Weights of a small image captioner: encoder width 192, trained on simulated telescope pictures of galaxies.
Rows from block 2 of the text decoder, named by matrix and row number. Rows with one number belong to one neuron. Each number is 128 + 24 x the weight over the matrix's rms, rounded and kept within 0 to 255. All counts start at 0. Numbers have three digits each.
# gate: MLP gate (decoder.blocks.2.mlp.gate.weight, 768x256), inputs 172-255
# fc1: MLP up (decoder.blocks.2.mlp.fc1.weight, 768x256), inputs 172-255
# fc2: MLP down (decoder.blocks.2.mlp.fc2.weight, 256x768, transposed), outputs 172-255
gate.441:111072108115095175157166128098128128169112128128128093128128104117128128128128100128173128133128072071128128128115145109136128128127141128161158128106130149076128148128115163128121128128149129128151100135103128128152161128125117122159124127146110128130
fc1.441:128122169128124130111110121128151114171165156121157128165092148128106155107128108182123161128172128132128166128181105128166145078078128118128137101085139128128172128107128154128098128128106174128099180128136114149084128178111143129170154128128128145128
fc2.441:128163128093090128112129128096128135120128161128084128128147097144073128180128113157128128128112128160158140105110116089128128110093182153148092161109075141128128117084097133113136108135109097119104092095083100128128117137128128128140140149162094168128
gate.442:095120172128128166202099106108128079128116128137128128128071128175145102156186140115128103112175128128128128154128128140111137094128128128128145128128121183128128135128154128128139070085148166119124128128128128164128128128122128154128095087162128120117
fc1.442:084128142163078128115167093099128145128165169128115124128163084151128175128124128183128144113128085128131179128128128172084128056077074128169125151126109139113155128178154095164132128129094119110143139103128144108177133128089172099128124146143124136101
fc2.442:156141121163153114145128158140144151074138116128103128133116166128128158126128106103117107128128085128125128111159177114111086140144113125154154122125121110128155144086122084161128117120128129181148128149103141148099144174131101171128109128128128166143
gate.443:128157152131099143128108118104095116120106153128145128146128113150133149128128108132111159104128124128126146122128086100133122113128128134120152120112147139097128128162149120128087146111128134128140151128099128128112142168138128130161128117087128120128
fc1.443:096131128128156128114128128133128116117098143128128109096099161150142111134099147142125166128128129077139128111128114160128152102125128128128125112128109160118128128128128157128133124122126164128132142192128099105128135128142135128157128097116128111111
fc2.443:137137114128128142140125099108122128128133093086135144167128100119119158128175150151101100102126124118124117128114110116108083155128104154118179107112137139113167145073162128152132117113096113128201128079142153151128095104118128128118112144128153128158
gate.444:109128151117135128128144174128128139192075128128123120099172128134131152123112128079146111167128116108154153128181056126128096118150128077120147128135139111116168137184119115169171051128128144093167138104128132107146128128090128112131128102104123115193
fc1.444:142175094128154128138128123111128128132137094084154117128128129128142117102133126167150152128128128128128168095128128126170128128076107129119138136128128147128151112093128199128128128128170128103137087150166117111147128153125128128140154128088116171128
fc2.444:128062128144160136108140128137128163096142128213148094129129082128128140128128106136084088128114128128128103128078128101176108128094174128166112151116128129128147128176127109128143162152161128117128093110110159148128128143127102133102128113114143160128
gate.445:071114133128128128128111125128074142092147067173159129128170128152100156116149128128114084102148134148157128130092101128175155120140107128089128131135092097128100128128168146128159128130173086170123144188128108154074109145116170099128123141123151078087
fc1.445:076165097150131155098131127135187093128128066099119128094128127092144081128123094128130117129164136151124103128095106159115179128194143094128116132092073112128178111185166101128128154128144128104141156191109153128128126155118128106128141128154142148133
fc2.445:160128103128083128128150114096126128085128128078128096128096141128128110157128128128096110131110128089128145184128128128111084128128181128128128053128083128128128128125128139113128149123136109114128128125062128090141128161104108104148127125121107180139
gate.446:117128118128154151128111098128176128130107141102128166121174128128102128116108113122096087128077125098144145104128128128110128128109147133115121136152128138170111128128128111128161098134128128111128060081148151128118128062120101123116128134128110097130
fc1.446:151138152119128128136076134107133095128068135163137058128085128159139112199128111147128128128128169072149127128142113150091194156136128128165128107128128128133084138128128138142082112128165128152136137121137128166128156134135128128099136185123156093193
fc2.446:128081157128139100128128128136114116153128093128128128128128139128175128103090086128128128128128080118150136128163142106098128128084143122128100128105128091161191046112177128084128107154119128141128128128143128114100128111156123128122128128102128147108
gate.447:135128128128128128115157162082128121128157128124134128128137108148128128148128053128128152128143128165128128130130110108128143128186110128128128132128128079133145129089108149081103104128116086128132128128128118155128178102112128128153149153128128128087
fc1.447:116128128097165145128108148143139133194128096146144128096131128128143152120082106107128110106150164102128155128151094128119128128128149141128171128131152128128111101121110082128132128128128166113160165101158121124100101152084113128128138144166098109164
fc2.447:103143148128106100128165152096156097183128106115102128134137133157133159160128173128119144128166160128167128139128093100144128129173101128124128130156095137128128170129106106158107161095128128103128077069128118081125128129128147146120128100083086083143
gate.448:128079128145175128128157128141127155154155154128114142128122128102128124145143088128098099106173128093083141133152119128128128116147128153090128091149128128128128180070128128108115128153157128161128149128087151139093131115099128128126146074079137117105
fc1.448:112136121099128209128128128084089113128091177144092146128128128128166128133135128128104167184163141128128128120133128181128091162128114136155144128093128128128128128128155130164128077108153128174096139128118128128128128128107128128150187128136128128128
fc2.448:125116148105103095098144095087116185141153135128084128118112142160116153134128125168144122128131128128150058128102128095130158152101088132120128128128124128128177128119130146098109178165153165148133152128135133136159128164128130121128128084148162128147
gate.449:139081093134182161128083166105183128157166128128128147110146128163099182149145096128128156128128124128085137123105163128177123080167088128126095079091154147076128110128135111167127149111132128152134092128145109151152147140128148100103137165154128077143
fc1.449:147121123133107141161128161128088128163128128128093131135117128095182161128062173135152085163128127099122128128128128128128128128128158123117158100133130146128128103151153099128128090128123124128104128165152161150128133128141100118128085164112108128125
fc2.449:128117157163083095134128141128122062128128118128142128128109134145121084178177128128120116128128128147095128128117101128108131104128121128105128128138182075089163128128128128128128128140158080128105128092130172124136172128151135100180103080101114128128
gate.450:110180128141159111145119131128134156149075133128128128128049091128128170133163119128100088128134099171150128128104154140128164167079108069128172169128150087032128128168128128128128173139150128161141141111128142128128132128128128128150142143110128114168
fc1.450:130149158116128111137125134128128092089159128143128135128131064128113128120134091128160170128128128090128085090105136140128096150130095128142122159128109147149085170128128133123130170125102145125099162117111128093104126128157128120128140128128128192128
fc2.450:128117128128128128128128156128135148146128090142128095126082190168145088153148128135103128143173090148120128135182128128128165170087107120128131164116128162125150125128070163150152162139186113117139128128169144122124105119128128059128141116096128126115
gate.451:121148079116138155155113128083128154145168128118128128124089128128134181157111128128122112106138141128110123120141087141104128170173109128128165128104100122103157150162128159125128129128158155128100096081087088128113128128128108102090193128128119128097
fc1.451:128144139128165128130147128122144128158143128117159128086128136133115128166110128175128139196088151167075079164136128128119128133136128128161138128115101118099138104123128128161152105128128085128195128141128111158145104128154086128097128128152141066149
fc2.451:150128128128126126155187119084103165150159143128157160095128172059170131156128085144152128104140100128128128125081128073098114106133114085128153115138128094128128128128166132150168128093113101128128088128137154102123164128128164131157128172116131128138
gate.452:127156115128128116131102128131121137128185108154112102128138118108161114128156128128133128112132127158178128155108069101128157098128157128174088128163128087135155128183134128100128157109128149144128154128121095146077147148153127128182156111126101159134
fc1.452:128128132120099139140128122092128119128128137094148104102128094152092154140102105143128128128128146177057098128128101112128128128128128149154114163141079128128087128141108128130144163150151105128121119128138128143091091085139120109091124128098106186153
fc2.452:110155105122128139157128154112122128131140121093158123153159106144060097086128128128128104099128160104157128131078151128128128114120126104155128111197114159128155131100128118128128128125128161131128066105128137128128092142155132176235175127149148128128
gate.453:128142127144128128114128154145128130128133111131127110128145140096128128121148128117128087128111128128128152128128128126167122125159128128118128152128128128084128113167160127081107097128154157172128138128119128166128128116136078128128092138095162150145
fc1.453:113128128142137179120108105128128158128145180141141157164126138128128209128128090155121125077112108157078084096152080128161183090176186161097128162176128143128140128128133128128128128125094104128128144111116154144128129121126094105142128128150157104128
fc2.453:128161128155110132152132099130111137122128107111137128153128128128128128155126146170150111162128151120112146108157128111164113128119122128124145079092155075128134084139168111187122092104164089169128128141129164116160079128128127128163157150128120152148
gate.454:128157100142128128128106135138154126147144128081088128181150139117128128158167121078112187088089128103127116087123113128128092091049083128117121132093128116128090128066128128128192097107145142092128113128107176128149165168124120126128121128128128140128
fc1.454:149098063089128128139142143117128153059113124128078139128087154170094128082128138153142128132112128116128139128128135123156106120113148158156103128140145128165147138126105131128139123157148116095139121103128128128128128113091153128128127112157145110104
fc2.454:128085128128112158128132157135129128128157124135148106110128123096128128116128128128128128087128128132084128128167133140155152109128167103128086128128114128128156135100128114163130189116169153128120129162128128140128164171172096128153128155128138124113
gate.455:148152128118141201112100198128179121155128093123128128121186128140136128128128159146128036117166125128137128128099126150144095128128128096098095114062128064098128146150162128128120113102108128128128171118132148111128105128135128069143116149146167092155
fc1.455:128128128104128191160107141138072103132122128083150122115111111168124109113128093128102091108128183110106128168128128106128099100107128128150128081145128120147104128102150128172145147128128128152111128125128153120144116180089128149142128128092125156128
fc2.455:128128128130128097175128136121168128139077128075144142080128128128123134159119112173128128118133128120174134106128121107093128111142128167128128130128102165093141164141103172128155128138128128083067133128090096111128178128141092128152128120139163102161
gate.456:141078110127122092120149064128128152118128092155126128109163129119157132130128105151154138112142128106134130128097155111111086143132128125118128128148128112126128103136128125155170080131172149104149137128120120128128128128132128102093104148115125128128
fc1.456:115115100100132128128150118155109059115114130128154107128128128128128146088128120099143120147143118130128128128128115108058128152128128100128109128112128128128169142128119116124128128128136077118144153128128160128100128128128122079102154178107156128112
fc2.456:151128110128119128128107179163113164155137128128181138128105156152055128128144128155140162086165094112093167168127137152191128120148136109133128128128136147117128121093128115141188138128085147128135157097135128102118150081108177128149087128111128099128
gate.457:110128128109148144128157106118115094154101128128127128153120137128136120128128113128136128166114147128144176128172128097121128128177128096128102126176140143154132143093140148174136128128128126136112089128137160152103170185128064166146128128121104139090
fc1.457:109176084128102128109120100157168079116142128065116101089110159130128128128135145128128128164128118155131128151092120161128155128125126099161159128109115128128169157147100128128128087163127107115128129151111128128097166128174128124160109108114122112128
fc2.457:128150141139128128112115140105154125098150157128128082165102128144142168188088136131126128128117141111127128147146099136128133119156131142128157185110091128128151128096128118110110108111128152113128091150134128128124106090098128128092154128132128111092
gate.458:128128142110135158128181084128146138109114101143116103128128124172144193128101128128097097128128102128092107128128128066149150066144128128167118132151165130140128130193128091138096170128120097135128140153104128114128128155109105128128157134150128035102
fc1.458:126145128128152126084139128159140128094097135150105146131128109154140149128120128111128130128134128128132128139128120166128141128128183128096124147115161100203082102139128128109127128128084128119128144189148160122128094141160155122057128127128165153128
fc2.458:128116142121128160191128108128128129112118128128155111128170128134128128128085136178128111128128128175169132128128106136167095128102091180148141162184106177131095120174086170115134095126110114090128170107166128128079128102156083089141128089158128128120
gate.459:108115091139128183148128128134153108128138089128116129181091128128128109128115148128096128078102115165128109128138128152126128111181157135144088128138128110093147138128128128128141128128101144208128128128131135100145116110128128128085125129130157113164
fc1.459:061117136128140157208143128103128128118118084157130081128174160128117128109111128152112117092124125128111157163128111128113162072162126124128128128146153136145128116137097176144102111107128128070134161122128095128128150097141128128108128135149159128141
fc2.459:128114111137135119081128128167128169128113123098179095090145135096148128092128103084121082128138131166101128121162128128151168137128138158143155128128154133109128154128089128128141120138107163117126128128116147144128150078138170128166128149109140094144
gate.460:109141118128128154118128164147160114128146138128128171167154082128128080128129128107098122135128128093111140073153128128133146111161128152155128129128145128128119128166097128148097141100128128128113133128121168096178128166112104157100109105101085167128
fc1.460:113113141181128132146128095165177128139116159128111101138172067128128155110152121198128128124122128192128128129128098084099128128094128146129138140083108115173131114141128117128085130128155144128160148144128128128112128128055128084128135119151148142128
fc2.460:108146128187128140180138098128093126139128145103156151116133128113128140120108128128125153065130115114102128087146089111170162154128166141128128088132151194129100128088128163128128090130128159133141128128112161108096160156128079128133150106103159071128
gate.461:086104107128154128163128173121128147057128128128128172089103128176128089114117128153109135137128100128128077160148147128128089122118128128141156111159087167127120128096134128128128164151105111128128128137096123144128128187128109115119116155128114128117
fc1.461:128112128128118145128128134116128155097128144139127128125110128108073128128163099172175121161128129124128128128166168128138090164130128120080128128128128150181128155128128162128128128176146118140128080166108204128096107093094150139128146172152128128125
fc2.461:128128128128134128032155121150125128128124128128128112159101139133101128194128167144070141128140123128143112128128128128156131128149117128144128163126128128142109158127126077128128152124128162128092115128128138085128128156128128128128128086167128156145
gate.462:128135095086115119128128128091155174095128128113128123143130124128128088165102163139113112128124128105213169144120128156144128128150128110145175128150132128174142115147099128182128176185128173128071116128128083129128095128128145154102128148109128101128
fc1.462:139142116157093097128078095165149138161151115155128102128123128180169159128092137159128128180128112091128090096115128166082128128102166142175153117128116133093081055166128128128119128144090128144128158173111122128128162135128152126167163128128156128128
fc2.462:136128128092101165128192128124150140173128128100128108098151140128102169178122124177128140128105108128182157128170128127134128068159128106117146128110099190149153115078116128154153085095095128117136110128131092133077128092158106136135151128157102097092
gate.463:088172099110128138137107077095151158196128129128098096150153128128128147158128071166135126128108112139134128147150114089134146098164097128111140128141185154128153158128196128111138126155085127134127169095120131161128106170141138128128128098095160160137
fc1.463:097154080105128181128108138098141119128087143175159115125128142155128118161109148128182129113128122128128167128128139105128110117167161128128187164132114138149099107156078111159150196115128128118152128128077115142128128128128129150132108128119128128128
fc2.463:134143147128128093110134143128135094137128144117118109128126182120114179193191092098112136135091128172128202128156152104128145086163171089128172128128165165184155119072167107134128147128116106108176157155128126128101128096094128104103109100125128128128
gate.464:134128139091128159156128145114128118154128094158094091128179128121128137128128122141169155098153156109162128140128105144134128146141128127151102120149096086128128121112124128217102145128142161105138132137111104104128128075128088128140143168128112149128
fc1.464:128135118127128139128125119128171123128128133125128159128138154149086179107128122128149167128128128100105165123128128130110128091115128107153137176130151174141128128128110112128142126122128099113128103128158127139168161135171091106157128128128118102116
fc2.464:074159128128128104143155128141086173159101125142114128128144196138128108119153128128091128106121128128113126128128132128107128090161095122160155112128128128118119116128128146114131094102145106161103142107111083149107134095112090128099128157125159125125
gate.465:126112117128155166128107148087147174128128135154085128128200154128106121107138102128129087157169128142168128128128128162128092137128128128143103174124093118095122162128102142077101093162128108119128131128181128146173128150152164102109102128128144128128
fc1.465:081128128097138146128086115116153135144129137128167151161128144147109157128158128120128095085155128134128088128110112128128127150099097151128148128166135145051128122120110155166131128182084128122145151087128128154139128128147128102128108128129094108157
fc2.465:098112123128161157057128163136159118155154150128126122147108128132128105115128128138128167123121157117170174128128120128137096148148117078179087128106160095128102128128156096128148145100115128135098134128099128128109128205120112128128128137128128149087
gate.466:128140128141108148118128128128140141096102128149128153128139104140152128128081104128162178100128126128130141101115128137128148130097128216114114121098111124113116097124128170119112128127128117123101128108128169128077066118123128167172106128128102132104
fc1.466:128138106128128130128128072097128128104128128128153124115195124128138092128142191128191159102128160182136128117085128105128128128096143128128128138079133128104128171107103068111160100132113166128103128092148128165128118128128119149128099111108109128110
fc2.466:128128119092082110152170105114128128140143145143128148168128139131131128140175110131080145125126144128136126112130083131105105128128136128157128177115170103128134141128049162149143147092168151058167128120101128145134128102200164119115099161105134109145
gate.467:129128128126128135128175136111152118144128128171128151107079116137128159128172128128134136155159166151128116128128161152130117128144151167075105111165160100070183128128128160086151128092087152128128113141128156156128128137128124128150144107129117132128
fc1.467:104131130153118173093153145128128108142090148128104128128128128142164128126128104128136128128128111128130127109137128150089128114119150160128109074144128104137090135104150161136104128119088082148043128133098123177128103067144118118148126128164128096141
fc2.467:142084094094128128097158128128138110128126138128148147128166064109128128128100141146043176122109113153104048128088143128128126128125128146128117128153163100135128128106153128128128128148101128128153121168082122074087138120130128102152114138128190128128
gate.468:072148128128120143150117068128117141079173113128097120101128169123146128134128131143155101155134128175124128157162124071134162128150128166114128138128128128128127128128128112091128096161150128128107128162128128128128128110128160103197113128162156144098
fc1.468:128128092128139128095151141062128167128128128128139136128151128128082107100108137115128134128166148107128171149101127156160154128128171163136128150148095116128165094104082128106128078133087128128097145128071128175159128159089172135143179119128125076143
fc2.468:110173142095106102104160128128083128156129096109128101171183128108207114144128128128128119134102128128119135123104142064162128128128128128128128161135109101138157128139089128153099124063128136128128128155157083165181126095186128088110141128173128128156
gate.469:117128077128125146126084128128124140128113144141128137128128110164119119156128137128094128128128125099128133128094128128112093139168115132192161109083125121122144138123128134128138083130128133121128128122103135128179141116128136128128128128128155176145
fc1.469:128153137097088128128128168107135128081128128137128128080107175108177128122114114154128133128141108128118129118128097128128121143126160089111184128073163177128182097103128115128156124170128128128174125128132162133154113128091129128116164142155156133133
fc2.469:128128128108104143153128128128128110125138114128171116109128128128083128131149123128158084169117097128098131112128110165172128102154128128128128157089128128170148109106098130157146138128122142128139128131147095088095137128107128128116141145124138184108
gate.470:128122124154152143131094128091154159151128138104072145114128128144177149128158138128109126094128128128084123128093089128137147140156152128128119079099157128147128128197118128104110128119129089128157104148126133128187205142164093147128128104144139113128
fc1.470:128120128135176128132148145182128143114129127179098123088101128140128114128128113178119137120128118160095149154175144128146163141128166107144181105128155128128086143094096094110211145156164155128094128128117105128128128132119128082140124128106142128155
fc2.470:159128128107120128088128091187158083154167117091117128160088147130128164087128128095184099146110128143128070172142128118152140108128107092107111128128137122107128128138163128143128111099181153128148166128153128128128178158160087155128152128128182124089
gate.471:089166101127153109128129128124128128108157158138100128175128134128128139097096149090128101147138118128110128143095115122084122128128128165128087128139156128180169086128118100128135162108175125078109113106128144128140164128136128128183113131094110128149
fc1.471:172110160128120079162168119123156102128128128113128114121128128128114128096128128174123153157105128165112163128128134152130152161128178168081168177109054114115112085082138128104104144128128126153158080098168128138170120133164074085116168118101132188147
fc2.471:107128090160143128138144084159090128130128120128085128132128128128133158159128076142088128088133148190115141111128163075101128128128117127115115139096087126128128128134128128169159104163155138112128128128111107128144130194072128128173172128128138128163
gate.472:125122150122128120117128128107172108128130128147129077128128106118128083128128073134128128128140156128128162167128150129107128156104128175128183109123128148166145128114115151128096128094180128091127159137141138128117135128128128119155077143141123171140
fc1.472:128128159128128128148142128096140126162128128128148128101117110114160139155117099125128102128128150140128162128134118128124128128128149160163156107151128141128128116145128164128128159084137115128113170128125096116128114120126128140086128110151137128104
fc2.472:128128099128128107089142128128087132128110169160115113156139128128128111107128108114099094064191128091115098107104124128128125075124149175128084103105128103128128158094140158139122141128142128128084128128189128097128128127165128145161080160188126153115
gate.473:128121128115151123128128139157128175095118087169080078157128128128128128128120097128136146128149087117134128145161128099149177128081153108128115123096106128124137129121128121160128153180096141128079090128128146146087128114128128169079153158079122104128
fc1.473:125118128100128133096172162168107084128142129161128128128141104160150128128102110148104147153128128128138128110101106094103142153179152160128128160108128128073119111153098155149148166166151087095094123108152126141167089105130122119128128105107116128152
fc2.473:128128144128098119111128110091132131103119108095128153104128128158128128093149094128120115192113096105114176059093115128128105117128128128149108120128128116115128109092128183165109128127128128128170128128137143137128163128145171128187159160177143123098
gate.474:128073128085154146112128128128073134150128141077123141128119103090123131163122088137166137128128128125128128125102120143128141128128109128119106141103128147148154128157128120128127068093155128142112128163128155128137111057132101128095134087130128128151
fc1.474:121128134119108128140090153122071087128128128087143121142128128213160115128172153115124128103119120128162128128107128128109095143118128128108128128128117116134128162128107138139178101115118128161128128118149089115150145170128128128163115128128068161111
fc2.474:172128114151150059128120178121128066127147077075144157109149113194108146115128128099099136128122135122077128100130128153089093156103134128177110128118159109128128105125134128176116143167145128128143117101111092141116153170097110128128188091118160162111
gate.475:128114128146099138179102096156128141128102132128128115128128128160080128131099128128128128135147144128142187126128129128116128128145128114178156128119130128157119168119152199119128081144128127128181128125108135077073128139128115109114128101119134163128
fc1.475:128160114089128087097149144128138128130128148153171144128128144128099128128127151154114114128113129128138136103128083128144167179146128085170137108136123129134132117142173081131149139128174144134128128184128128075095097152120128128108180128128130120150
fc2.475:214113160074136103166158128121127119128127094106114137083128171117128128108095127128105102128113128118135193137148174094133129167128128128128153128173142118128128128128128156113128119157100128125151189122119111159128125128117138128150098163152128122124
gate.476:107128113115128104128148178133166094128128150147171078146136093137150192113128106154128136087153095078128161138128163128148128128218114080115128105119128116103073122106160128143128161154128128106128127137095126145122172128134128122192099125143128128072
fc1.476:131100140152148128128165153117128142120128128129159128128128125076178128128168112148128175154128116114105146128119128128155100128138128128158157163125128177170128128147079128166139105128128128128102128156128126147134122114128119086075128086137128125079
fc2.476:150144089149130081143128128114078131128143149128146121114128138128094101123131127161128114128069111137143128179128096121128128133128146132164123131128130128111128167109128128126085130139112122128111099167094127121148150110190128157128160128128180090125
gate.477:128128137103133128128123128150128163101128128128147135116077146187054152128128118124114088135146087135156128145171128198124112079142151137156128128128138075136104128128128158098128085151128097128128158111128112090169149122073155143128118128116154069143
fc1.477:117160153125178122128128142106088183154158141178128081123138059128138098129138109126151100124128128154116128126161128146156128128185092128128128128178146100129109099128119155135148128128102093175128169106158160128131128175123128128091142160128113128149
fc2.477:116097132168119108128128128128153136125128128128142172136139093102128145147132128152094105107128160128100110143162128066128164128150154151138128116128128128128163140129128128121094128128087103128128100155128119128118095119128136128147090177124124128093
gate.478:128186105139171128160143128128128091125078151154128128184128156144112128176095190122128128113128155106128108128119128138128133128183107128135141174118153128128128128161128128128128128121149104128128091142128154108124130103141181117128147128124098165128
fc1.478:126050154152115130128148115069162128128150142128084122128167143182142128128129128156173128140128148142096128110163128128143128128128128167128158113129116101128144117165128128128116084139159180112130126128151128131112154104134151128149171125158128125080
fc2.478:170134109093128154106128151092128128128128093155128129128095088141128128169128107134097171128157067128115128128128110150152128128142090114163110051128133136124128130108078145172128152165135091155072166072108147130065169128150155137080131159113128128150
gate.479:136170137142128115128150126106128147128156128127141142107155096128128120128099166155117143136149128097130175158142128078152128101151053128109141128128128149086143115131128128156127105195129117115166128120102128164162088114126106123119154112147164130100
fc1.479:114128142129107109185167128099097114151153128121098150128107118128134128128155149128128133171156128136098128176128100128128128128110112133145141097128115133128193104117136158128137121092128102139178128152128141136100128133171123128124128118128174092111
fc2.479:122153128128145128131075154128128131101128094098128139128121158162128128128128147064111113124120128160162128128121128119131111136123113128122128152101128124106127131134072157128170154180128160208148117128101146149124082128137086128118087149132164191128
gate.480:144158070218122128128194097103128128161147128165107107109149110140103120128155128128129094160128128083170137173128078125159149109082120143162110084128128142134136112128165148154120113144159139143145101128081046086156168096082106136128123158136128128128
fc1.480:131155122156135139125128181128149111139188158157104128129095145123128128128128168111128164114193108151128128081128182085166158169146108083128128128128095081114086123128139103128074128172099128128148154085150114131128095128128128128071135128173128150128
fc2.480:128128091128128140161099133128131128088128144117163092106128128143128128155128133139109157139098155164090128128108137133123119164170157122128133141128164119128128093108128122167128128131151128128159195163163128128158084128134109128128128108158128098146
gate.481:093139108128162106094128125128104128102128128157154134161128106084128127128094116136128128062128079158128134151114128153088167094169176136075128156143147162128128121131163075144128143150183128128128133105141128128128171158048121113138089141091128097128
fc1.481:095127128133087112159128104128128140125115145128128128131135109128128115160085136115108128128129067130128127097128145125138116075127163124128128172171135128089128163161128103128099154128128137107152124112128137128190154177120148132112128138149123149163
fc2.481:128133172098150128128155164134128140102080125115151126128158128128097128119145128097157094112128128163148118146111152093108142128104128131117128118133152116128135194141123128128160101128128087128136128148128125056144128139106097128159092128128100128128
gate.482:136128133128128164128069128089092155128181089118096160121126128103128118094099099128148126155128154128143152147171128128125134177129128124128073096141128128106170128151128112117128151148128159112099128098144128128161107143111173128128114107128156089143
fc1.482:128110100187107165128133111128096116105128115128118082111152146149141128128106128128128128171128094184098128169122133147096171144127091105161093157128125116128128136073128141149128086128077111150154082151128127128064128128128100139173128181128128157173
fc2.482:128124128087146154154131128128128146106163128128095128128147103128086087155113171128128128142128128128128076149119114096125128125107106158088158132128075128128117143128110149128093155150128125128133128109128128124136128159099112110128128128112162143129
gate.483:128115128116128117087130145128180150081128155143158128113145102150128144143108107171134128106124179128120120128122128092128126150126093165130128097128128097159128102095118128123128090153128150086150128137141133106161145159128105137116145095097085128202
fc1.483:122117128135112141129163128138154146131089143125127128128089128144128088172155128105086128096120122105139128128128160117123175109128128139125099152148166085089141151068103128128128128107109155128152100133128126098128166084148097162147143156177110094092
fc2.483:128159097100147155118110102128115145078096144182128152097128116128121116088151128142111128109128118135113128109128125160139128103203139128128109120128157149097136135128128128114128172108149128082079128128113095122164139141128128158128150103127092144128
gate.484:117128150128128128096128128144136166078066156099117128121128120089119128106101115147140107122179089128111128087152154128126106108128104168128145128128150128104144183119138128128144158088078149156132147128096128197133147128145105128133128176119062109158
fc1.484:128097128128159126129094107128128128083113128136147106128148120159171128128072116128155128128128073141128126128112125077157128128102128088122128161127136128098136138137097128147095136083139122128098107128101128104163128128098176139128175145101137169128
fc2.484:128160125157128128179128128121178061128138090138128128117129151113128147128114142128182181129088088128128124111141107110124108128128143176072128128128091107148157104151177128128128128128148143165160116098094149114106090128105091108162146173096100120128
gate.485:128160151128131128130128117128143150128155140139100174146114128128128091173082096066137128145165102128090162103099128153128128128157128150095168107128128093128128156120128069111129103128128128148146134113108145145128133118132169177155099128147126148119
fc1.485:044087132120118136136140165167128128151126103146141128232110115087106128128132148063128145214098135128177130110094144128095090128111119125128116153128125139128161136198175120128128128128128128112079163128141128095128098159128134123110101106129124128144
fc2.485:095128116128133128122128157127141128112128162161128103138126167128107128110128088139105128112149153076120128163125128151128100120146128128143113126060139086146157128130133128146102084162137128124173197158128128108128162144101128129128128126095134088111
gate.486:092128162084120128112164128087109128175128105155146114128139128128143104159120142128128128124149121163139182132070113147128175071112128156127202121128128128141128161128170089128098128099115064124128128109128128094128122128128128128131160158128128097069
fc1.486:128147067128112128128091132128168163121128128136150128135128147106124108094080105128174151148128147128128128102128125079162110158091128094168089106128109128171131128153123125153128128091085130095118128128164125134158163119114128149128116128101067062111
fc2.486:105134128142162162128149125128128098161128128144154128128123128108128128060128128138128121144118172128102093128113135128136101088105153112181128175135064128116109146112108104101128088078113128087148152128128128122145155116158136131114128125141094096128
gate.487:128157124128098124128106116101106143114157165169128154114144155165139114068128101190141128135128124128128128145160128079175156113128128056162101146128117113161127114128128128128123123128128077128128099128128163085164144128131102128085126108130136125112
fc1.487:124128139109138128120092143154128128055128185097155165128128059177124128098128128101176138131128128170128114135112166184165146142128128128162107128091176088115128128170123147119128128102156128128139128182128167128145128128115128107121112128128120128145
fc2.487:147117130128122158101059092155140155106177136141090062167153121128128116111128128080128128128109155150180188128123155128137126128142120162141128153157128119128147128157128048128128128128129111152128169217128101120141087182094128128154112159128100128154
gate.488:083128185138122142140128134105128097153153123128128086124132128123162128115165128142128154176148128128128106144128128097128128136140138091153128108069099151128182128109114128173111128107169143153128156128128127082164118099159128116128143110119097128129
fc1.488:104094130087086140128128128128096111122064117160128128153077128178104128137125152114128146118134128141189128128069128152125127122128149110198128128128161162128114128074128110089082049145172149094126079102083081161109128128062148128101128121149146128152
fc2.488:128086166128103190108128152128162128128146115167171128163154137117143090128145169128090128128128128128104128139116128113128128145164128132136073128154128089128173160087173128128144095158148128111128155128146158102078128128162081128186128103142145128144
gate.489:128120166119097137107128178118128158119128170134128150128128128117128175085128103128128163152128128118117128128128128176128107186099128128128141144069141062139148118147144128128102112079130128119146128128078131166174128128131114128165128128136096128117
fc1.489:128116151182108141114157120105113107128128115158128110127128095117128152128128128128155130126121174101128128102128127123128164128154090128128160179128156147144108059091097119136128128135109128188111128128128128124110128128139155082104128112140126128145
fc2.489:099171128128128152108128089128128153086128123112170123149156110099128158146166180148128128154128168122128096128128141145094152108114118155080128170128189139126128118128144128120165165142155129128135111057122133121154115112183128128128128195151119152099
gate.490:098128106111148108128106128128091125155145160102097113128128163146141128134057068128100128104146128174192128123113128132158116143128107150151189160129134128065128169136128128114115145166075216123120128109117125114128123135128132128128128128078104128128
fc1.490:095128128128131128128171112128128149135105136128128133165097163119083128128155101107128095223128115102129123108162125081145121088117089128128128154147079128163139128126106128159128109171128165150140120128128128113142149107128112121121128109128152116110
fc2.490:154128128063128153098095162146095162112118088092074125135091157124078161128128153124123128138094128143162152128141117128128137142107128106153102177082112128124116128128094159128128128156124125128128122128128128113090128123099144107155100138157141156151
gate.491:182144164107128119128128128128111102128128128095109116128128155140131128163146134128180148163099115100147128167103124103120098128141120144130074140090168167169128149153115128117128128136119139128142164117146134128116128128128128119173128153128148066128
fc1.491:090091109116119114098140127056116105133142128113108179127101157128155128128104128128094128165128082115149099128147113167096128119155120149128139133112146105160094130128164097088128161128128128151127177108114087117116091165118128137128129097162128159128
fc2.491:128128127128131115137128137131162151128117133174128128105110128137156127063128157146165128138128115128174112105127130163128128119128138164128193149107156128128150128098110187162147128128128116144151158116128085147128128107120128098128137128128123140128